Weights of a small image classifier.
Training: muon at rate 0.036, 6200 steps, batches of 256, held-out accuracy 91%.
Data: trained on simulated fluorescence microscopy of cells, 8.1 epochs.
Rows from block 2 of a small image classifier, named by matrix and row number. Rows with one number belong to one neuron. Each number is 500 + 50 x the weight over its row's rms, rounded and kept within 0 to 999. All counts start at 0. Numbers have three digits each. After the name is the row's rms in percent of the matrix's.
Before each neuron's rows are labels from the 100 images, of 14848, where the neuron reaches its highest value: "peak on" is the class under the peak. Only what is clearly more common there than usual is listed. The data: simulated fluorescence microscopy of cells. In brackets: how many of the 100, against the usual share in percent.
# fc1: MLP up (model.blocks.2.mlp.fc1.weight, 640x160), inputs 0-79
# fc2: MLP down (model.blocks.2.mlp.fc2.weight, 160x640, transposed), outputs 0-79

peak on: cytoplasm (73 vs 29.6); nucleus (26 vs 5.4)
fc1.434 048:463454460580456527538532477452449512566574512479456464449508496544457576542550526531490475503602609502508520622482572530499571447485508477513471436571467381411492549419541529511493530470531467549491520480554526539516505558418451483504476525
fc2.434 044:476509524498439475467502459464569536541555571440567445494482553451525445406478471474511498513527567533601453519457516502436500502424507607527577475496404477579473542426473427542446495488436539474469471529527508548482464557556468542508482524

peak on: cytoplasm (100 vs 29.6)
fc1.242 137:521432464469467478475534468448480549443509491533507513561476455523411405552439425397482543572507524529475513527437464592506498505508398467454503624476590493412540468463514470517525370510506528413532417532654515507455483520482551507514478469
fc2.242 131:480580484507478586471429504471563588515524462486555408397580533499474531379566561557490450488587543487535413524525515440579438489477528485519497528413517457584528507543453504521516530424486541434523589531410530434497468495518521506450506489

peak on: nucleus (89 vs 5.4)
fc1.576 052:439537448617556470542545534517504432439483478531509488601510515436423586479571431501458482532432446497474478540433432459437526472507453504421528512464540529550485469420509647496477496509461491587495538575578526485465473480516520582553494510
fc2.576 045:448514552545522558474505506415609518508487558556515540527516461421561545486547479550453541523500448400501489537470548462458535532475384427512564637520448478515482496474531595536496452516487471490499537521488519442487580476504543466435402542

peak on: cytoplasm (82 vs 29.6)
fc1.292 152:480435496391436493540572518514561502485420449535538506558503601497404497527556527450564446462512489486479466485500605479485399390556462561438481465523498527445532562410497491509455558523580517523479469536453353426537556562570551474532513510
fc2.292 138:521526434568545424642392535477482527549526496460589489569459489532582444432459504548549600517523478557483468549548487575461490526418552492526435573512572516516510570453452450525531481535554561432527561433500476393483622436492426547554457500

peak on: nucleus (55 vs 5.4)
fc1.526 074:553581515494504544588532617500527549481488539537542550455406443484537525423535529388541446457481489494440494510483404430559372490502542494494499559546544549478438478483484505441425436440505539471551578540486612544400539520488476479594533544
fc2.526 074:562506500535438560417443515532436425417558471466472527613524478530519436506482513579483546580514525509586475502526573443461627533533526436537533412506395542518477561504448431504468405580507459507529516512534480442544418537512484495446494436

peak on: cytoplasm (77 vs 29.6)
fc1.223 143:551506458535503580480426471449486477490506457473479464604545404493559444552562527424497550553511487479532506466434423546567470524551579582588509439524512502435441463498459518481578456429471476549639528464403566465520420531509459491428474537
fc2.223 168:524470545558577431504506568545487433490535479489467566548525450541514466578517426552468502562521530549580568516519470485528561430376471451526478522489516471500513453445397509451486469468464617483412482518571477497539555478550567434489486494

peak on: cytoplasm (67 vs 29.6); nucleus (33 vs 5.4)
fc1.432 135:441467458485510482546547572440453474496461510446501540517534465452418482511529423572477509568484636500527586462549508469387477516460493519483547479466545571502432539435484451569535546552467428508600451466463399513504555532506435455508561488
fc2.432 139:506450519543475522440422532544520527509557439493584561447511476488569507585452466486490544457525429470501495509436466501485573472519503424542455487504512541416517517549493415529511537494578423465508517499466557516493517463540551542492513521

peak on: nucleus (65 vs 5.4)
fc1.518 104:508547553524494402465385498534539508431487522490440490546549498484473469531518425535470583463537494521432525482580508491567560570508465577520518540518421567429477547470456474394457464521533491466551460595412465581498586555529450540467512493
fc2.518 118:521419500520507505467489488584438538557487485476531578434548527503576474526441489444453521505462527413563516519514507565492513307463517523476508497531494430613473516550421474434496534453548489472468487494514541423488449465506450519573499468

peak on: nucleus (100 vs 5.4)
fc1.635 163:605484621497491476425531560536524514543489524503524509434475561455444538428507531549371483492501484560481465582464497514451505487513461516457596569467445519468453506512482448457543438420466446514478535502494534558474530463518497421508517561
fc2.635 200:521511460521448505568578438484498473485560452530503504458537545578566508438477507383523532520531509465559511498525413471526453446505505544485446479524580395564428367519537598476506555576517536539542462437521511489463500578469531502482499515

peak on: nucleus (100 vs 5.4)
fc1.247 130:489454534458507436516585504510503473460443494514479450482566523526509494472511434486432446534470579452507493533503447561456437432521509470421532560475476504438405509596483542490542491510470389494494382538422494528503559485461513498521537533
fc2.247 143:521415462602497435508479594500571500475474417413483517498527561553573536413417531481537482481496480553457502528480525440535537554521484555522536491513490449561520464544530433456530488526469430470466588465473436440409610518555422509492425497

peak on: cytoplasm (80 vs 29.6)
fc1.538 094:482514460502449487442587517455576566552543490466523500576553417431553516506513417431513435502534450540460421475552507530370567615494548543524531451464497490515573453492439462478515436521568530558507463467403468505561491551527539514451550548
fc2.538 101:517433538458373539522441555437507485401415588554482507523579425490495531525576472568491496505445543423499474512509482556520567472521503575562406468516515540539534539452429503505530482451398565506463399578470453538481529521477482512642549489

peak on: nucleus (94 vs 5.4)
fc1.584 025:446458547471550473509550425580534518487457503395504522501432560458445492512479468450533475492451565568512536508489525529462429592501505414503468515503486486450491516514440527461388418411460496532556485473548556494462499599440433574490487494
fc2.584 025:495447451403530432542498519567493476547463475366432552555415542502431507547503452478561458480448603592456547477521545533537478544424472467497431565588458431376452489493497479497404404507437506561517514478579572438524504565439451555473492525

peak on: cytoplasm (67 vs 29.6)
fc1.514 150:484536563536492446522489505459524515538456500562502578497602548502476459505527501440459477477548476520609470586460520568559436489568505473523512464566399514543501479582463437466537518511518462598449490462508447579534497549430527538508531502
fc2.514 159:571481507523565523454498564577517418546440555525538529529576628509489520406506516617508465530505546531516461560520491458476469504411420473539507603435534532467383581436409469513498487462472550505429564548576454450522477469535484470545525464

peak on: cytoplasm (100 vs 29.6)
fc1.128 056:499446540516518450610453472438538507591503439472521462545651484515480486457535420438532569516655519530486480479486476561542545530444552486547499460574486409528475501529462573493517500490505477425493496450519499518481467511421556532500448486
fc2.128 057:410503520524575519481403487589491498583445531484454566434562400490530517486514549518545480564483544522499563513542550500417529470471556438570482490474561464552466419530503442389432550489545492466450578466432556514474501489599506419526523438

peak on: nucleus (70 vs 5.4)
fc1.621 141:494498399454444451472459606492528524560466423491607513444521477379536499399493428482458441490480564502581390545513583406531488507566538514527583488528420464402522510473527469578497528526461442630502461490465479486511597557467444475533464498
fc2.621 159:498451493494486519503558468571495473470497536419495506537520419478463498520563479595481488520428365444446548600490497439559496593438553514519467598549424466569605497503535435480508523448539486451471461565416437591523394474517542517493593566

peak on: cytoplasm (90 vs 29.6)
fc1.598 173:532531433538442473528451425489579585561498569526423435427557547445497505524534650484512509494542512485502529530510488540518470457510579472428564496565531464431440484486575567515472483514512523528532379548447510453526484482476565485488519592
fc2.598 165:525536382557392498458463516583486551561494469476415556438483501521615499534590504564471501530588533473616415424492477520484482484465488505443454441498467507487588549513477385538448498515496468517437516520487528521533424566483466522563459408

peak on: cytoplasm (91 vs 29.6)
fc1.618 115:451444579506472499602532513467557530505557544594503505542507410525503520478486510504490501530444460533580543490494507529596447472526535543445557517605461446474521535505423528470442423486384553539443551473560515475519481514480485512399605549
fc2.618 110:494468431416554500507568515475547518427545477357498571547542588505433450683452491481490581584535521495432437419555520521488469639498536472549522542386435488432520486440569526447570443482431530515596462537395479485469493496564499466466519539

peak on: cytoplasm (69 vs 29.6)
fc1.567 018:452526482533422457393444532469578569406564530602510576532552524535537466483546467435474473506562405521501406435455604526486518502478580516595562469390548514471518544522491430512518495459524449457490497557454545517575477420489498460507436512
fc2.567 018:495492484533384422519486503429340521469527501534449552494515501551507497490530558463446450450463568406499465493558539461460587534482444527595521479494492471442603557502483537573455432540451558539493502571509479505473412484491439414490409554

peak on: nucleus (94 vs 5.4)
fc1.468 140:472559500485514581598485449455593594485500452541533536469479549464451502448394484492474469533589505521404537555486482501484435477519478513497531553476429491543528509462652526490589474442528482536528530582530513590440526484487507456613505510
fc2.468 172:607443559496555468489483497489476378495543530504496465461533416456524477416591511523441529497450510415508473529449497537514507445499479492587443471448477472511505466532460554513477509561615546533480431466412515474482421485524503641417518506

peak on: cytoplasm (92 vs 29.6)
fc1.2 058:492459524530426535518430575455534476611589545539528404558494357515438420630460462449509564440547442486542621494442599510530463473559535554455477564452539475485485523525451473463500457561456482454551540531486456408385577559433442490608558455
fc2.2 054:483540588453520448405512542517448513517524456460481475482567442489556478487550505506568490547551488478421557577473522508459495436408429535427503524603474446554479611511549527447534506439477544427514542455394535457533553521499442340418575434

peak on: cytoplasm (95 vs 29.6)
fc1.540 084:524560566455474472533442644532525475504600500550428535523470418555511574421518475451491497404482534511503464516486505444442457599479511503587468519501493433530488510490515494498421511484454474493472442509511469494580567489448542573514462439
fc2.540 091:466413543511481481513545462549484398547470390512490475415564480495547555536454567465509477557508612436538527477489457557526516481518551445506522512450553496512489388564538519542560596505449575498514584472450561588365482538506493530561475499

peak on: cytoplasm (70 vs 29.6)
fc1.64 174:472503486455447495517436558451552504462496473589558568576594523506510410497515550415462544477390455493488425487533604447523514607481534424540524499426533537511514503498465435535509423456525490423520523446481516513554581497478489457453433469
fc2.64 163:545434488538481543462541477535458612540492505470479446610478443579547541388579456506448511535554528488457438506439497537491598530449546639460489532475456539427550508538597488490510460458496561597476486589523493459576453514526445462458455447

peak on: nucleus (26 vs 5.4)
fc1.126 153:370418548545474457459463502551449513490466519539526594521520480470403451442513439554470479457474532456401536524399476437529501478571482366623477454554408514559489449530495521529514561434469518511498619493631571547535575503491463488608652458
fc2.126 168:550592521512592516495628545517476495537445512593526451556522518486525515452562491590439502548505534492510532457522407467476575506447582426510450470393477489467444573501508432482540431483492560589541498515484531499481523441474442598480576419

peak on: cytoplasm (64 vs 29.6)
fc1.448 040:409495424500472438482486466516498438518480498537422509461461476462527548395487404557526446514572525509616532506463476485576512487548579507508463465498580533526578508462469521582482472519504389561441510501419469459485461549543381513564531414
fc2.448 044:592497599473443548481504507482505516475558484471544466488587512518438443582446525456509515552520392539424437553605541539459478502481409474598518596510454493430500488445520450524466515570505569407564532524535589556584455470428603526399517576

peak on: nucleus (87 vs 5.4)
fc1.357 080:564455554513530593571503463326468472560494468412516565479528577540455469428400457482589512496547468536407534501549479457591445479460491550520475528485449461445499503471485565436494502457498389489493455391513457419495525515456552519471449463
fc2.357 081:506613362485499416520454471608488480547495471383502554479484477453463497489523389557515508515445475432479549485541472586576589488536543485464499479513526495466530546363416489466486484432501508487464487545492623456494462553432450470554539503

peak on: nucleus (100 vs 5.4)
fc1.280 117:453527489499507391435547461460502499508514432465446438419441535580500510502593586555451566429522461492542517552463379504475414474567523562520547442566528575456503486548459448452508482477481532419475450468511542556516545543535468516494506453
fc2.280 118:423482523535408575528514529470459502551486552496447544413461474470477537522564579516539472552521424503594511535452527559555431529506485478485505431441513422601467430541508515536562496507521528454412494460430503485548514434524542422294525648

peak on: nucleus (93 vs 5.4)
fc1.266 046:457551532564455532545491494485428469547533483554513475576498526417486534518557497431510502503426477436485570518411529490424535526509483564427572479460550457522447484414566647490545543455409411566438583501597547469448476558539523508571524455
fc2.266 042:432482572492462533474482505417538484551579546624540477466534478391538529559487488468499557594436513391543546516493484441442481494505520552529659584456553481429529554486534509476536545445400390533444508510540536498471580496438526485499414470

peak on: nucleus (85 vs 5.4)
fc1.519 130:532475523469496517429518570460490499443511490585471452396514497507418538474518459520490483532518487522528436466562533523579417428385456476495510514472540443473526497558509532618532458391478567479509518507470469526454405561453519400440539530
fc2.519 136:555570526444550522474528475464463537603463562428488496519502441460568467432530455469535450548516438460537548546511555551482466454484549454452531513540505539599477546427529538469530549517449396501417505488660520429471620462545552483489516431

peak on: nucleus (51 vs 5.4)
fc1.569 156:425473574429454547463417530572541535480512483477551500443479535568437469472441512557498487533522469488472546578510565527530527597440518463468474504437407538571561459469484501465447447463508480410467569523476481543495404494550527427548500475
fc2.569 152:551521508468440438487567514472524523447488539539534534587452527538444477504568555403480445563546562548583446387542426461437509465433510494532456410459433532513576521493406521574494522468535484560433582457490485582515512457463442511459487431

peak on: nucleus (39 vs 5.4)
fc1.187 102:506520516494469542410420536626446546553439484498567598525470515487506479453554439576540507570513568529457451545624491504521483503443517555425477545477541489464464442490409432449466580458392499479442476547517479511488561442523520422511476465
fc2.187 106:552474521534606511516572443395463504495498494463436468378509519543465443473507629523496454404520517497469483474554483418467491522503586434511504565511434535434632477438554543569492461595533521590541587391504560510455457480492490539591609463

peak on: cytoplasm (77 vs 29.6)
fc1.600 013:471502448563432440573510440583436538564467485518528471402420546539435536426496440538517486475427503486552586437464373536568559554455496489578442536467542487471578488390436546506465427424497498518502514467534402455433493628501520516533577464
fc2.600 018:491460555458498562519538486521563494448543481531493482449527466490374487538453527411548522533482493510474481466598546547436522482525433450594452537475513413340496561482532505490545456472447465447503493518569512487564456499454538480466441534